{"model": "CTC image transcriber", "translate": 0.06, "arch": "nf_resnet", "hidden_act": "mish", "precondition_frequency": 10, "merge_dims": true, "final_lr_fraction": 0.05}
Rows from block 4 of a small CTC image transcriber, named by matrix and row number. Rows with one number belong to one channel. Each number is 128 + 24 x the weight over its row's rms, rounded and kept within 0 to 255. All counts start at 0.
After each channel's rows are labels from the 100 images, of 14848, where the channel reaches its highest value: "peak on" is the class under the peak; "strongest on" is what is common among them. Only what is clearly more common there than usual is listed. The data: short English words printed on busy colour backdrops.
# convs0: first 3x3 conv (model.blocks.4.convs.0.weight, 128x128x3x3, standardized in use, each kernel summed), inputs 64-127
# convs1: second 3x3 conv (model.blocks.4.convs.1.weight, 128x128x3x3, standardized in use, transposed, each kernel summed), outputs 64-127

convs0.9 [ 84 100  98 136 110 102  89 182 114 127 140 124 136 136 154 132 148 126 108 126 142 139 125  80 177 101 115 144 129 122 133 153 112 158 120 145 148 136 125 136 160  56 149 137 149 103 156 108 114 154 117 118 136 101 106  94 144  83 115 122 107 107 105 172]
convs1.9 [ 97 131 112 142  96 133 122 122 137  84 106 110 116 135 115 110 102 115 137 165 150 135 108 161 164 106 120 138  88 124 132 115 137 151 149  90 142 173 166 124 142 139 155 168 166 173 130 154 157 168 103 161 128 178  78 101 132 124 110 159 159 112 136 152]
peak on: letter s
strongest on: the letter s; red ink

convs0.117 [120 145 136 152 121 114 120 154 106 175 143 104 115 101 136 147 124 105 147 165 137 125 125 134 138 152 108 147 153 148 142 145 135 154 127 132 117 140  93 169 131  54 147 170 124 107 120 144 103 113 142 121 156 130 111 121 140 118 115 128 134  73 142 129]
convs1.117 [115 126 125 172 147 130 161 157 152 126 103 120  96 132 130 152 164 123 149 126 177 165 122 112 171 143 138 145  88 147 146 116  99  79 119 121 128 127 145 148 138 112 172 130 158 151 132 156 158 157 129 104 135 121 137 109 122 127 138 149  91 140 136 105]
peak on: letter s
strongest on: the letter s; red ink

convs0.40 [132 133 105 163 114 138 110  84 169 118 145 129 157  94 112 130 117 148 107 107 118 164 120 128 106 141 114 142 119 111 137 133 135  74 156 136 121 114 153 138 107 163 153 132 101 167 139 101 168 137 113 136 165 112 107 108  79 152 139 135 145 117 110 156]
convs1.40 [101 129 147 125 136 117 145  90 163  81 121 122 130 129 132 113 147  74 154 153 129 143 135 110 119  92 141  95 150 111 125 196  87 173 136 131 117  75 118 129 116 168 167 103 115 156 120 112 147  99 137 126 147 118 104 139 104 109 165 137 115 103 141 187]
peak on: letter e
strongest on: the letter e; red ink

convs0.33 [116 118 124 144 156  81 110  98 126 129  90  78 152 135 110 129 118 153 123 111 145 148 133 112  97 109 116 155 155 140  97 140 108 136  87 167 118 160 139  94  96  84  81 145 156 101 140 102 129  92 168  82 131 114 118 137 131 113 107 131 141 139 127 121]
convs1.33 [102 158 135  82 118  90 121 150 116 152 138 103  82 129 143 111 132 117 122  98 146 121 138 126  88 111 143 125 113 111 121 138 132 128 105 133 107 121 149 116 173 130 133 106 105 142  38  92  97  92 113 128 124 103  97 101  96 117 141  97 105 135  97 119]
peak on: letter a
strongest on: the letter a; red ink

convs0.101 [150 114 121 131 143 124  90 192 151  81 105 113  92  79 131 161 153 126 114 135 106 136 127 151 127  86 133 164  89 113 134 123 121 116 137 150 106 175 115 125 141 114  98 114 131 127 162 105 154 148 110 136 151  89 124 110 135 130 172 121 140 133  81 144]
convs1.101 [113 124 134 127 114 113 136 153 160 131 134 100 134 115 132 157  99 127 157 135  88 116 131 141 140  90 154 101 131 137 142 131  98 138 144 107 107  72  97 134 115 184 101 134 109 130  97  98 123 133 170 208 128  99  94 131 132 145 104  97 142  96 112 157]
peak on: letter e
strongest on: the letter e; capitals; red ink

convs0.26 [174 148 113 125 147 107 115 143 144  93 131 124 141 101 126 153 167 129 153 124 116 140 134 151 157 121 159 152 155  95 123 135  97 130 105 132 122 149 135 122 154  91 114 112 146  93 171  98  99  98 104 123 134  93 132  77 137 149 148  80 169 113 120 146]
convs1.26 [102 106 105 142 109 147 123 141 170 130 116 122 101 128 152 155 104 110 155 113  87 135 142 114 116 106 157 124 111 152 171 105 106 116  96 132 107 128 112 122 143 159 114 134 127 115 102 151  88 133 159 169 123 117 142 136 117 128 127 113 132 125 146 101]
peak on: letter e
strongest on: the letter e; red ink; the letter g

convs0.79 [135  92 122 144 175 137 163 144 140 162 124 112  70 132 131 167  99 127 102 171 117 120 128 121 119 154 131 148 100 142 100 150 101 143 132 135 148 202 118 125 107 103 143 108 131 111 140 143 149 106 130 124 119 123 138 163 135 113 118 106 115 131 179 132]
convs1.79 [141 145 151 113 123 185 101 141  88 165 147  98 181 120 129 142 123 128 120 115  67 106 142 134  78 121 160 121 172 113 172 132 123 142 149 128 113  98 113 142 125 147  99 119 136  93 161 143 133 135 129 142 109 137  84 133 137 131 103 145 131  58 139 110]
peak on: letter a
strongest on: capitals; the letter a; bold; red ink

convs0.94 [101  95 127 123 192 133 138 111 154 111  91  98  76 136 119 103 148 122 125 163 161 152 126 126 113 113 111 143 138 162 128 128 120  96 117 145 126 121 138  92  88  94  66 143  86 137 125 128 105  88 145 135 151 139  95 150 133 120 124 160 156 140 139 129]
convs1.94 [158 168 143 114 126 138 119 138  93 173 166 124 122 103 121 136 118 168 129  92 133 167 113 122  98  84 156 128 114 125  85 130 117 113 110 109 122 110 128 152 131 144 135  89 138 124 148 110 139 116 141 142 144 157 138 117 127 145 127 116 105 114 136 100]
peak on: letter a
strongest on: the letter a; red ink